{
  "model": "encoder-decoder audio transcriber",
  "dataset": "babble in 24 made-up languages, each with its own sounds, syllables and stress or tones, from a formant synthesiser",
  "train_examples": 39062,
  "n_mels": 80,
  "hop_length": 160,
  "input": "mfcc",
  "spec_augment": true,
  "win_length": 400,
  "tokenizer": "char",
  "vocab_size": 55,
  "encoder_arch": "wavenet",
  "encoder_norm": "groupnorm",
  "encoder_weight_standardization": true,
  "encoder_depths": [10],
  "encoder_kernel_size": 3,
  "encoder_stem": "single",
  "encoder_widths": [128],
  "fusion": "prefix",
  "decoder_width": 256,
  "decoder_layers": 8,
  "decoder_norm": "layernorm",
  "decoder_norm_position": "sandwich",
  "decoder_activation": "squared_relu",
  "decoder_mlp_ratio": 4,
  "decoder_head_dim": 64,
  "decoder_fused_qkv": false,
  "decoder_bias": "none",
  "decoder_qk_norm": true,
  "decoder_parallel_block": false,
  "decoder_inner_norm": false,
  "decoder_positions": "sincos",
  "decoder_prefix_bidirectional": true,
  "decoder_connector": "mlp",
  "decoder_tie_embeddings": false,
  "init": "torch_default",
  "residual_init": "none",
  "optimizer": "muon",
  "muon_scale": "original",
  "lr": 0.0095,
  "momentum": 0.95,
  "nesterov": false,
  "orthogonalizer": "newton_schulz_5",
  "adamw_lr_other_params": 0.00098,
  "grad_clip": 1.0,
  "steps": 35400,
  "batch_size": 128,
  "epochs": 116.0,
  "lr_schedule": "wsd",
  "decay_fraction": 0.4,
  "final_lr_fraction": 0,
  "warmup_steps": 1770,
  "weight_decay": 0.04,
  "adamw_weight_decay_other_params": 0
}
Rows from block 3 of the audio encoder of a small encoder-decoder audio transcriber, named by matrix and row number. Rows with one number belong to one channel. Each number is 128 + 32 x the weight over its row's rms, rounded and kept within 0 to 255. All counts start at 0.
After each channel's rows are labels from the 100 clips, of 14976, where the channel reaches its largest size: "responds to" is what is common among them. Only what is clearly more common there than usual is listed. The data: babble in 24 made-up languages, each with its own sounds, syllables and stress or tones, from a formant synthesiser. In brackets: how many of the 100.
# filt: filter width-3 conv, dilation 8 (encoder.blocks.3.filt.weight, 128x128x3, standardized in use, each kernel summed), inputs 0-63
# gate: gate width-3 conv, dilation 8 (encoder.blocks.3.gate.weight, 128x128x3, standardized in use, each kernel summed), inputs 0-63
# out: residual pointwise conv (encoder.blocks.3.out.weight, 128x128x1, standardized in use, transposed), outputs 0-63

filt.52 [156 130 105 149 123  96 146  90  92 133 142 149  97  85 106 150 173 143 118 149 142 123 177 167  82  96 136 166 141 161 168  98 108 116 107 147 138 170 134 173 139 144 134 174 141  88  84  75 124 127 161 229 143 123  67 106 144 133 164  66 124 137 150 114]
gate.52 [139 104 134  72 119 143 114 153 103  77 169 103 100  90  61 123 189 153 106 111 143 142 152 142 136 165 154 124  43 102 129 144 131  95  85 178  71 173 134  86 119 209 134 162 121 184  74  91 159 175 150 185 108 104 100 134 106 128 117 115  99 133 145 156]
out.52 [138 133 133 121  79  85 142 145 132  89 157 100  73 131 155 203  87 126 100  90 133 211 142 136 116 159 125 105 141 163 120 226 139 172 136 113 132 145 104 154 152  76 159 167 121 105 113 136 142 135 201  60 140 132 136 119 154 154  72 104  99 125 147 120]
responds to: voice: high voice (61)

filt.58 [ 82 120 102 155 136 139 160 108 120 110  84 130 142  75  88 178 173 137 124 129 126  98 144 163 111  73 120 167  88  86 109 154 130 129 120 112 146  47 128 230 143 162 112 136 156 120 146 145 130 117 118 145 110 106 144 150 113  47 152 123 138 166 133 163]
gate.58 [ 80 151 132 161 147 130 222 131  92 144 121 153 114 187 141  43 119  76 168  94 131 138 161 125  92  94 102 116 139 113 125 107 150 109 121 124 172 117 113 131 126  77 114 150 118 147 124 110 121 194 111 141 155  99 173 177 122 170 128 159 105 113 161  94]
out.58 [114 135 122 168 169 113 101 104 139 145 163 114 128 180 224 104 235 117 170 153  82  80 135 115 110 119  86 147 120 131 115  80 181 124 119  85 122 149 114  67 111 140 120 154 112 118 129 186 153 117 146  92 126 158  99 107  87 198 157 158 135 144 132 108]
responds to: voice: high voice (96); white noise (30)

filt.95 [128 110 135 104  89 144 168  93 108  73 128 106 117 114  69 207 104 138 119 125 131 167 159 160 120 132 121 152  70 155 117 186 144 167 102 163 230 112 162 133 130 131 175 131 179  78 111 119 176 124 134 110 128 156 113 102 108 163  96 111  94 138  74  84]
gate.95 [211  76 118 102 135  66 116 170 177 115  91 111 134 156 122 115  89 117 124 152 134 138 153 123 108 112 124 138 141 123  83  83 170 163  70 123 203 176  48 136 158  80 110 143 131 118 135 155  89 101 151  73 125 132 138 161 108 138  88  94 120  47 148 126]
out.95 [ 43 129 161 152 124 152 137 102 144 165 101 143 135 111 153 148 132 129 142 113 109 139 124 170 103 170 139  72 165 117 107 115 114 138 154 138 177 160  72 155 100 144  75 180 172 159 104 117 120 106 163 105 146  98 121 161  77 110  90  49 123 186 115 158]
responds to: /ç/ (70); voice: deep voice (56); /ɔɪ/ (37); pink noise (32)

filt.10 [124 167 137  96 126 155 110 163 137  64 120 137 162  89 102 193 177 132 134 103 148 144 184 101 136 170 164 115 145  71 121 120 103 108 113 171  99 125  61 152 124 113 122 145  67 137 145 131 151  94 105  58 151 155  77 161 129 164  89 134 105 116  83 130]
gate.10 [185 106 149 128  71  89 122 136 133 141 109 139 136 134 151  81 130  98  75 127 144 166 206  95 121 121 210 102  79  94  93  72 119  81 123 145 120 110 108 141 178 154  52 122 157 216 112 115 164 116  80 151 152  65 122 131 161  96 127 115 185 166 121 120]
out.10 [102 101 129 101 136 167  81 122  72 132 220 131  93  83 124 120 113 136  61  74  91  94  95 104 115 168 142 123 119 163 104 141 156 182 109 110 119  95 175 133 114  92 123  91 109 156 163 131 156 217 117 171 155 127 126 140 143 133 144  57  99 147 129 144]
responds to: voice: high voice (65)

filt.97 [130 142 163  86 123 130  83 161  84 111 132 151 117 109 152  97 127 150 146  96 132  80 116 101 105 163 133  99 117 128 133  42  94 125 124  79 144 174  76 103 156 166 145 133  71 200 134 247 135 173 164 171 104  79 179 199 125 114 205 107 149 139 135  80]
gate.97 [100  47 161 133 125 106 134  94  85 162 182 165 157 106 109  89 177 125 136  88 120 138 123 135 115 151 181 110 134 121 119 102  96  99  55 141 130 172  79  33 137 119 124 140 109 134  95 120 102 192 122 135 105 121 184 166 123 133 204  74 113 148 171 106]
out.97 [145 109 154 165 138 133  91 136  80  67 158 110 198 147 145 155 138 156 124  93 155 157 133 183 160 156 172 104 173  84 137 209 165  69 153 174 103 111 110 129 114  88 156  88 102 107 133 169  63 124  94  96 112 106 152 151 113 103 128 146 189 105 154 128]
responds to: clipping (29)

filt.69 [147 123 146  81  87 163 146 133  69  82 109 115 112 120 113 155 149 132  84  96 125 154  95 174 104  97  53 149  71 116  94 168 115 134 155 177 107 161 116 106 147 110 142  60 128 147  97 148 158 168 137 103 167 122 150  98 175 154 121  89 146 131 138 167]
gate.69 [ 89 130 152  78 140  69 112 149 155 124 121 160 110 137 175 101  55  73 122 109 124 148 120 164 144 143 143  88 185 205 159 102 149  52 138 114 133 111 114 154 131 113 164 143 101 137 172 112 146 111  71  71  96 105 147 137 123 159 134  92 165  77 184 149]
out.69 [181 124 110  76 101 133 139 133  95 187  82 128 149 156 123 118 161 127 153 143 151 118 126 107 148 170 175 159  86 214 136 151 149  83 176 110 149 125 151 139 209 125 189 170  75  96  44 117 165  90 137 112 113  94 132 155 147 121 171 106 137 127 153 168]
responds to: /z/ (58); /ts/ (43); rumble (33)

filt.118 [ 43 125  96 118 107 112 103 102 123 118 148 132 177 155 129 161 183 136 128 166 151 206 115 127 112 123 106 136 119 186  93 136 157 164 131  95 148 139 163 158 132 137 133 125 126 111 123 117  97  58 196 105 143 105  64  83 139 171 114 121 177 118 122 123]
gate.118 [146 103 136 160  93 149 151 115 156 120 135 121 200  86 163 136 164 100 101  57  93 105 105 153 101 114 169 159  81 123 101 180  79 126 121 176  90 171 111 207 188 110 108 169 104 136 108  90 115 121 138  91 174 172 116 103 141 160 146 178  71 175 178 134]
out.118 [111 126  98 136  85 124  76 130 135  61  98 146 101 123 128 119 145 125 132 107 140 141 142 143 186 146 153 148 180  99 158 148 138 102 155 136 107  99 163 162 135 124  70 155 210 188 131 122  77 199  42 125  84  82 174 118 127 178  83 135 131 134 140 154]
responds to: voice: deep voice (93); /u/ (48); /h/ (29)

filt.77 [128 150 115 124  97 182 125 164  89 131  86 120 170 139  95 132  98 136  96 131 119 121 145 138 106 173  83  98 161  98 100 144 113 118  64  72 125 183 101 144 107 109 140  95 116 195 161 162 108 102 118  95 146 150 160  65  41 139 193 153 138 128 128 128]
gate.77 [132 147 148 178  59  98 146 133 136 126 100 109 189 124 115 143 159 128 123 120 126 192 115 153 148 120  95 132 110  69  82  66 150 105 111 156  73 117 138 161 200 146 136  93 146 116 120  97 110 119 188  86 169 138 123 105 148 140 122 154  82 135 138 120]
out.77 [123 121 145  88 122  70 180 111 123 166 146  90 171 107 117 133 142 107 135 117 116 105 161 152 101 133 108 135 119  60  84 124 108 124 158 145 147 135 175 112 112 154  92 176  86 150 161  95 178 124 172  99 114 114 146 141 143 130  80 102 134 163  53 139]
responds to: voice: deep voice (94); /u/ (37)

filt.65 [110 167 100 126 150  72 163 136 123 177  99 156 118 129 128 139 103 151  86 175 119 127 119 133  97 108 113  91 129 101 157 102 119 138 141 164 169  93  58 184  62 106 124 132 118  55  74 144  92 167 111 118 171 130 164  67 156 181 157 137 117 108 184 108]
gate.65 [104  89 147 124 161  88 170 155 139 151 167 139 115 106  94  81  95  95 120 120 162 124 126 153 137 159 147 122 151  37 141  94 159 151 124 100 117 140 168 101  51 149  83 142 173 119  92 121 129 111 168  68 140 127 148 111 159 123 131 126 120 155 115 114]
out.65 [162 134 128 189  98 107 163 136 140 127 116 116 120 136  90 120  86 131 151 145 124 152 131  88  47 132 126 132 125 196 100 102 144 147 127 113 174 140  96 106  53 120 160 102 156 166 121 125 126 130 158 146 198 109 175 144 126 151 149 201  94 164 177  90]
responds to: /k/ (70); voice: child-like voice (67); /k˭/ (45); prosody: stress on last syllables (44)

filt.73 [122 118 121 155 136 122 161 162 124  74  96 132  99  99 111 200 109 157 125 135 122 157 135 164 100 115 194 102  63 142 120 140 158 168 130 124  73 193 114 107 179 108 126 113 132  81 157 137 131 160 136  91  74 115 131 107 149 162  66 107 127 103 122 141]
gate.73 [ 60 114 133 140 133 100 106 122 122 121 134 129 129 136  74 181  86  97 111 117 127 161 125 171 124  93  97 141 160 126  80 107  90  95  89 140 103 191  79 146 108  99  73 185  96 112 145 109 147 150 111 103 121 120 132 185  40 176 148 173 103 255 133 141]
out.73 [148 205 126 104 114 106 145 109  75 117 172 139 101 149 140 127 124  93  58 144 187 151 133 153 156 155  96 170  71 101 133 134 150  81 101 130  45 116 149 128 116 107 189  70 135 165 144 169 126 144 123 124 135 189 106 126 114 109 137 153 141  80 154 127]
responds to: /ç/ (85); voice: child-like voice (78); /ɔɪ/ (37); pink noise (30)

filt.110 [139 149 106 116 148  76  75  89  74  76 148 138 150  71 129 187 232 123 132 156 129  81 136 154 135  94 150 132 104 150 113 175 176 111  72  61 166 132 138 142 137 132 136 143  69 161 131  97 151 123 128 118  81 165 125 108 159 191 134 130 146 139 156 183]
gate.110 [ 96  97 122 225  97 151 152 139 135 170  77 117 164 171 113  94 103  90 102 189 130 131 115 110 108  98  71 117 142 132 199 143 156 107 119 167 120 106 126 153 141 129 124 112 127 154  61  94  99 174 109  71 130 114  84  99 102 169 116 186  81 147 140 152]
out.110 [154  82 161 144 146 124 147 156 119 107 109 179 115 166 144 167 103  84 113 140 143 149 157 168 153 122 112 161 118  99 144 127 117 116 160 117 152 103 148 112 125 124 129 153 111 119 138 165 143 164 180 141 166  88 130 105 140 161 157  89  76 127 142 134]
responds to: /x/ (76)

filt.57 [180 149 148 152 113 104 127 105 141 152 127 175  93 133 160  21 156  68 149 140 139  73 150 114 103  95 142 159 166  87 123  98 112  98 114 134 141  89  61 153  90 171 102 143 128 122 156 142 123 128 114 214 157 149 104 120 170 149 196  91 126 156  97  79]
gate.57 [210  63 109 167 125 116 139 117 135 143  84 163  97 123 120 190 131 143 156 118  97 124 111 175 135  70 144 158 118 106 150  82 164 111 131 121 222 158 122 151 159 126 126 130 141  74 159 143 129 151  48 154  99 133 162 161  90  90 163 160 104  75  79 154]
out.57 [222 109  89 155  98 104 109  97 166 169 117  92 169 133 125 175 140 142 104 111 135 100 115 135 117 128 123 116 112 137 182 150 158  99 121 149  97 124 145 134 118 123 105 147 115 172 139 162  61 166 123  93 121 102 167  85 135 106 119 129 130  97 151 190]
responds to: voice: child-like voice (61); rumble (31)

filt.20 [115 153 125 150 128 139  82 131 156  88 131 129  99  76 116 198 160 132 152 124 123 134 118 118 171 106 182 110 134 126 160  60  64 121 143 106 102 174 135  84  88 134 123 152  79 156 203 105 117  85 110 118 145 113 113 107 151  93  95 144 109 147 115 141]
gate.20 [205  63 157 148 161 134 163 120 130 128 155  59 113 172 145 155 145 142 197  98 139  96 125 142 131  86 163 132 183 141 117 140 151 130 118 133 221 122 153 146 180  61 140 161 101  90 145 164 108 144 125 135 102 106 111 125 121 166  68 120 120 111 133 103]
out.20 [172  79 107  94 135 130 133 111 151 162  91 100 150  93 112 183 164 139 137 172 141 121 131 132  58  47 192 137 112 154  96  97 159 106 155  74 152 136 137 133  97 161 168 105 152  70  96 135 157  79 136 146 171 130 144 158 133 161 168 143 129 123 154 174]
responds to: /ç/ (59); /y/ (36); pink noise (33)

filt.89 [160 146  88 160  91 128 101 116 142 170 135 138 138 108 156 187 216 160 161 121 131 118 116 164  71  96 168 107 117 131 138 114 136  77 127 144 129 147 129 197 158 126 106 135 169 135 113  62 107 153 135 111  82 111 134 135 123  60 199 170 126 118 118 151]
gate.89 [128 100 129 148 210 130 107  93 114 175 161 106 182 160 155 133 118 121 151 118 121 164  85 128  81  97 159 139 184 119  62 150  80 114 146 103 130 122 159 162 133 150 119 122 113  96 114 176 105  64 240 121 131 137 128  86 110 138 187 144 113 152 155 149]
out.89 [122 191 192 138 114 126  87 141  77 120  92 116 142 169 171  86 181  99 149 125  83 131 144 127 144 142 167 123 165 142 126 127 176 115 145 177 123 139 156 121 130 159 123 160 104 160  97  63 156 122  47 169 132 109 162 176 131  87 102 132 120 141 150 138]
responds to: voice: child-like voice (77)

filt.2 [181 166 129 132 135  75 134 131 113  98 106 142 150 127 181 129 139 153  92 189 179 140 162 162 162 126  92 119  87 133 160 101 165  39 117 137  83 120 104  88 138 102 133 128  85 155 116 127 134  78 110 148 103 119 126  80 102 116 135 102  89 134 150 149]
gate.2 [118 146 146 138 176 196 133 182 163 121 141 130 135 237 101 170 101 151 181 105 124 154  82 123  98 187 116 105 120 137  82 125 142 107 132  86 119 119 135 115 129 125 142 105 120 149 177  94 125 176 149 139  92 141 140 148  87 108 127 146  62 112 108 134]
out.2 [124  90  83 174 149 137 131 113 164  98 128 122 108 103  97 130 198  63 153  93 164 113 120 156 176 139 107 124 147 151 142 163 140 178 185 112 102 108 141 130 166  93 103  85 164 181  91 120 123 181 133 175 149 188  88 139 104  80 150 168 151 135 129 131]
responds to: voice: deep voice (64)

filt.38 [167 122 107  69 105 165 154 136 109 138 149 131 116 166 134 142 127 134  70 196 130 121 149 106 119  88 126 119 129 152 136  99 188  19 172 143 148  99 160 117  61 120  95 148 139 149  70 148 127 148 120 113 119 129 105 132 190 111 157 120 109 158  55  67]
gate.38 [166 117 154 217 154 100 116 160 163 143  81 137 158 164 128  94  64 130 174  86 130  99 136 146 117 140 117  84 141 141 153 110 142 244 152  94 152 124 100 135  99  56 128  97  62 153 139  63 121  65 104 120 139 151 155 120  77 101 132 106 173 114 215 130]
out.38 [101 131 139  14  81 104 168 127 148 117 148 147 121 172 149 120 143 168  88 169  93  83 142 122 117  95 133 118 114 124  97 126 130  81 105  99 124 103 114 133 100 136 143 128 164  80 134 116 107 115 122 104 115 154 139  72 176 105 160 144  82 126 106 136]
responds to: /k/ (43)

filt.124 [251 137  89 115 142 135  86 117 131 146 144 104 135 118 103 170 108 112 155 136 120  96 117 134 155 113 154 107 142 126 123 134  93 114  75 119 146 103 175 165 127 108 126 105 142  58  72 109 148 121 150  99 108  92  87 101 129 119  40 127 192  53 122 143]
gate.124 [130  76 163 168 141 103 151 201 112 122 143  95  97  96 126 113 136 118 104 120 108 128 122 165 138  91 186 181 124 120  37  82 102 141 176 130  86 126 165 135 115 118 162 143  86 141 163 125 131 169 135 109 145 130 176 140 130 153 171 135  99  96 217 158]
out.124 [177  66 155 127 138 193 132 148 153 121 141 124 159  76 132 118  90  77 141  90 142 131 182  89 148 138 106 133  91  63  96 102 171 104 181 122 111 100 155 147 177 107 175 116 141 120  74 139  99 138 122 134 106  98  77 127 125 141 153 170 107 134 119 130]
responds to: /tʃ/ (78); pink noise (46); white noise (45)

filt.55 [109 113  71 125 169  80 170 150 121 112 113 134  71  80  97 213  96 157  98 136 147 157 105 209 159 127 135 117 102 100 123 170 123 180 120 165 136 114 111 108 136 115 142 140  77 104 115  63 149 201 206 157  97 158 122 143 105 147 125  80 103 163 134 148]
gate.55 [160 129 139 147  75  89  75 116 108 137 113 136 120  90 122 149 137 109 139 146 147  95 129 164 107 122 157  88 139 131 173 111 152 125 112 176 105  99  86 106 151 111 162 154 171 192 127 168 117 220  86 157 159 132 151 152  81 172  79 175 133 134 133 154]
out.55 [112 193 150  87 171 145 179 150  74 141 156 109  71  90 129 121 100 153  74 117  78 168 136  76 117  96  89 128 131 117 114 176 106 134 157 106 165 128 113  96 158 123  78 122  91 185  93 130 154 182 143 178 174 143 155 186 132 123 163 165 109  95 134 158]
responds to: /ɹ/ (70)

filt.113 [ 57 162 127 154 119 162 147 213 105 101 153 103 125  97 109 185 103 171  62 100  89 201 171  99 111 160 131 107 130 154  91 173  96 176 110 124  95 108 110 121 167 123 164 122  89  82  84 143 171 186 198 103 175 121 136 131  84 133  58 104 135 107 129 114]
gate.113 [108 121 138 177 156 126 137 125 161 171 138 118  76 108 142 116 172 145  93 112 135 146  82 144 114 112  82 100 112 100  93 133 108  92 155 185 128 147 228 106 119 106 161 138  91  37 138 136 129 222  34 100 151 145 173 137  66 123 130 127  92 166 129 143]
out.113 [160  90  71  22 141 110  89 186  89 107  78 122  87 167 108  95  61 159 137 118  98 160 142 124 134 134  68 116 121 169 168 139 118 186 119 114  91 135  87 173 143 185 116 125  68 138 154 110 141 163 152 206 145  87 165 126 121 175  99 136 132  89 153 162]
responds to: voice: child-like voice (59)

filt.28 [115 111 128 114 123 112 179 178 134 147 166 117 113 145 184 120 121 193  86 136 140 111 122 117 127 141  65 155 137  68  86  99 187 108  97 145 116 147 117 147 163 133 118  97 153 124  65 136  98 133 119 118 143 150 101 114  81 155 129 112 149 139  90 178]
gate.28 [ 94 151 160 126 160 111 128 132 158 107 102 142 182 164 114  90  85 149 114 123 103 131 105 168 108 102 150 132 148 144  93  74 108 113  89 103 106 110  97 139  82 144 191 142 137 119 120 143 101 149 125  87 169 126  85 158 109 126  96 122 106  67 126 166]
out.28 [173 102 114 137 182 107 142 170 164 121 135 139 112 167 110 147 114 167 147 154 122 138 136 141 130 138 113 161 130 142 135 154 124 127 114 134 129 151 160 127 159  90 122  73 101 151 123 105  85  99 150 143  97 104 166 132 134 150 103 175 111 121 111 111]
responds to: /z/ (60); voice: deep voice (52); /ts/ (47); rumble (38)

filt.63 [119 143 127 159 126 106  20 134 107 128 179 163 135 161 197 209 115 106 114 135 137  99 106 106 146 143  66 149 100 108 117 129  61 119 109 144 118 109 122  90 134 117 109 114 141 150 121 173 126 145 141  96 133 158 140 165 156 116 140 129 123 100 134 123]
gate.63 [102 125 133 115  83 149 159 126 170  82 136 101 118 147 148  77 167 115  99  94 115 140 139 171 113 100 185 158 136 153 181 144 139 133 149 130 139 163 168 120 151 131 105 109 138  79 149 133 110 140 111 127 124  91 131 109  94 176 119 121 115  97 138 153]
out.63 [140 170 137 102 148 149 214 125 144 142 109 148 151  78   9 115  65  94 128 141 120 138  59 137 144 148 145 136 157 164 172 137 111 154 119 136 136 159 118 146 125 176 117 142 136 160 128 107 124 119  97 171 125 111 125 105  95 124 139 108 124 125 127 111]
responds to: voice: high voice (94); prosody: stress on first syllables (65); white noise (38); /ɣ/ (35)

filt.19 [114 182 148 147 109 131 115 131 108 100 128  94 130 140 117 125 152 148 138 110 128 124 118 135 103 175 163 148 155  90 107 159 156 109 120 182 125 182 106 122 150 134  81 165 152 128 130 158 139 156 101 140 115 126 135 139 113  82  85 196 136  92 185 111]
gate.19 [119 114  99 130 110  91 153 152 154 117 120 170 158 115  95 122 134  78 148 125 128 126 149 151 152 132 188  93 110 153 191 133  35  87 115 136 160 106 100 111 116 169  83 139 146 124 149 161 140 213 125 138 140 142 150 107 150 108  87 107 149  74 123 161]
out.19 [121 140 161 120 125  94  90 108 141 127  72 125 106  83 142 153 169  91 175 149 161 117 109 119 113 176 142 130 115 156 102 127  86 106 115  76 116 169 117  97 163  86 169 144 216 159  91 152  51 145 123 105  70 149  96 125 148 115 150 177 176 112 101  61]
responds to: /ǃ/ (64); /ɹ/ (50); /e/ (33)

filt.119 [132  98 126 139 218 201 111 109  99 158 116 121 168 139 131  66 113 109 157 141 137 145 155 107 105 108 112 151 156 162  63 118 127 122 107 109 106  56 202 125 107 155 101  83 116 110 165 186 141  90 172 125  97  82 153  86 140 111 185 146 172 125 126 134]
gate.119 [121 118 134  79 173 142 129 185  61 127  85 138 185 140 108 109  87 106 160 148 149 163 137 134 112 178 110 200  96  68 112 155 100 122  60 104 131 206 115 132 137  89 122 112 104 155 169 173 126 126 138 102 134  88 161  76 154 119  83 133 105 116 153 136]
out.119 [187 146 162 126 134 203 123 166  69 144 156 165 150  91 161 161 144 138 173  93 108 111 136  98 111 128  96 198  97 201 117 136 131 109 124 135 135  61 130 101 117 112  65 143 138  74 139 176 104  68  74 123 136 139 117 159  91 123 199 161 155 132  61  88]
responds to: voice: high voice (60); /ɑ/ (35); /a/ (33); clipping (27)

filt.46 [143 108 106 146 155  36 102 152 100 109 131 141 151 121 132 120  77 179  92 111 149  96 115 166 133  69 176 123 120 189 200 147 150  75  71 128  52 163  40 145 141 136 143 111 123 126 198 121 131 173 176  74 173 136  95 121 200 111 137 117 131 125 164 143]
gate.46 [124 100 153 173 195 109 147 118 120 134 139 132 144 117 118 145  96 139 105 129 138 115 153 106 150 126  88 139 130 130 130  97 141 100 132 178 173 144 138 140 144  89 121 121 115 143  88 152  76 133  86 176 158 155 139  67  73 112  91 118 138 210 171 120]
out.46 [ 94 110  89 187  90  80 127 191 106  99 125 121 168 154 112 100 103  92  73 142  49  79 108 123 101 116 138 136 137 102  88  88 156 117 143 137 134 128 153 109 125 191 194 110 127 116 110 142 124 140 117 167  95 116 144  83  82  95 146 146 150 174 116 163]
responds to: voice: child-like voice (70); /i/ (53)

filt.109 [125 153 135  91 185 134 166 241 103 168 104 115  95 113 156 110  90 104  53  85 125  95 133 141 142 102 108 122 179 118 133 101 116 175 138 141 116 108 180 105  77 121 109 140 125 122 123 159 123 106 135 142 141 176  88 144 113 182 100  88 123  95 131  93]
gate.109 [118  79 118 157  91 106 116 121 137 102 169 136  63 113 128 164 167  91 143 136 147 190 141 212 127  62 124 132 153 166 111 111 103  90 103 177  99 104 113 136 191 114 112 158 139  79 162  91 138 106 119  84 121  92 151 125 134 125 130  77 156 125 138 126]
out.109 [ 90 113  86 183 141 111 129  80 147 136 176 137 196  98 124 113 131 123 139 120 126 108 147 128 106  27 115 159 148 133  88 112 115 142 135 110 141 115 126 128 103  94 127 106 133 134 161 156 139  34 170 145 110 130 109 138 140  98 177 184  98 156  96 167]
responds to: voice: deep voice (89)

filt.122 [242  72 128  82 114 122 162 111 121 132 106  82 139  88 154 161 103 167 135 164 146 120 150 142 112 150 133 159  89 135 181 114 114  90 159 146 189 158  67 119 150  65 162 151 112 156  68 100 143  99 131 146 142 100 151 127 135 134  71  85  63 135 113 162]
gate.122 [102 118 134 117 112 101  80  92 155 110 122 135 175  55 109 159 167 119 166 139 160 162 112 139 163 122 201 135 146 191 160 139  77  74  90 135 141 136 199  86  82 130 105 180 119 193 132 127 136 126 112  79 151  90 104 147 136 133  94  70 141 201 106 175]
out.122 [128 166 136 105 160 116 110 116 123 153 113 141  61 142 156 189 127 156 118  92 142  95 122 169 168 156 144  80 116 144 166 108 124 142 143 193 120 107 134 144 146 151 138 120 125  80  70 130 100 199 112 158 133 100 160 106 150  90 129  90 136 165  87 110]
responds to: /j/ (42); /i/ (34)

filt.123 [129 163 152 131 157 170 148 115 152 132 161 154 111 130 120  35 181  73 142 155 130  97 177 130  87  75  94 167 142 130 140 117 143 118  84 120 121 135  83 167  94 179 131 161 118 114 127 113 138 119 119 156  84 157 139  73  86 151 203  94 155 126 184 141]
gate.123 [111  97 188 106 174 144 125 101 159 112 194 123 203 147 128  84  47 130 155 160 123  92 132  68 124 142  76 126 198 132 126 112  97 158  81 143 129 101 144 121 109 114  95 149 125 108 127 196 167  67 122 152 175 134 126 141  90 218 143 181 136 144  78 153]
out.123 [130 164 137 141 121 140 160 113 114 134  83 125 116 120 143 166  97 136 107 120 134 167 141 122 138 161 106 115  57 123 121 132  97 127 100  79 141  84 161 165 126 138  99 136 105  83  95  86 157 172 127 181 152 125  69 210 152  96  74  96 131  92 113 107]
responds to: voice: high voice (54)

filt.39 [141 151 123 125  99 100 123  82 187 129 144 147 152 195 137 126 138  81 135 123 119 121 134 122 116 120 159 101 137  80  70 115  91 139 158 161  91 152 163 166 134 112 115 171 149 135 170 137 131  68 130 175 130 122 104 136 153 139 108  87  79 136 128 116]
gate.39 [101 126 119 104 142  58 141 145 119 131  99 109 156  72 115  88 165 178 102 109 173  96 110 154 155 113 131 161 150 143 150 167 138  83  84  81 166 135 108  99  90 125 134 130 106 107  62 141 155 108 176 133 114 129 116 129 103 165 108 179 143 237 181 170]
out.39 [153  91 199 129 105 176 134 155  87 137 142  85  93 213 145 125 130 125 192 131 105 182 145  92 102  77 132  48  99  84 107  83  88 180 143 158  80 114 152 118 159 108 114 147 139 195 169 148 118  90 104 155 121 201 110 144 113 152 100  33 120  78 116 119]
responds to: clipping (98)

filt.93 [162 173 153  93 126 141 110 106 166  93 172 104 146 142 121 106 136  87 152 131 121 164  83 110 134 166  76 201 167 137  56 148 126  86 140 109  95  84 141 249 112 106 160 189 137 102 148 145 122  86 125 137 103 116  50  85 192 107 111 174  92 103  85 141]
gate.93 [117 141 100 118 171 148 103 180 196 138  91 122 106 216 140 129 135 113 149 164 120 105  96  86 102  91 100 127 112 156 123  90 137 100  95 137 117 142  92 167 191 110 200 115  83  88 125 117  72 105 114  72 181  63 140 113  97 157  77 126 120 141 114 109]
out.93 [160 148 149 122 172 149 119 159 120 125 105 154 143 133  96 146 125 114 182 129 165  97 142 126 113 195  92 109 122 114  91 131  82 163  86 214 135  84  98  90 145 117 100  69 131 152 100  68 132 116 152 144 102  79 185 134  84  71 115  71 152 133 143 149]
responds to: voice: child-like voice (78); /b/ (42); /a/ (41); mains hum (30)

filt.50 [134 120 129 130 141  98 114 115  55 151 139 117 150  97 152 161 114 127  91 149 131 115 144 142 121 102 147 123  68 113  93 131 153 107 169 133 133 116 118  93 167 106 146  94  91 178 192 119 124 116 158 164 136 145  64 117 215 164  94  89 130 110 153 148]
gate.50 [145 102 148  69  89 153 113 149 189 133 109 110 136 176 124 177  93  80 219 157 107 127 142  94 140 160 110 179 155 180  92  87 120 117 106 155 148 139  83 125  93 107 118 116 118 123 110 138 139 157  72  39 176 113 146 156 100 165  99 161 118 117 117 133]
out.50 [101 161  95 138  86 135 104 165 181 128 180 118 129 163 129  83 163 157 114  95 139  81 144 137 113  93 106 132 100  64 185 141 159  98 137 162 114  88 145 143 112 110 130 173  86 102 111 172 144  83 110 151 174  95 197  70  88 160 125 114 137 128 157 123]
responds to: /ɹ/ (77)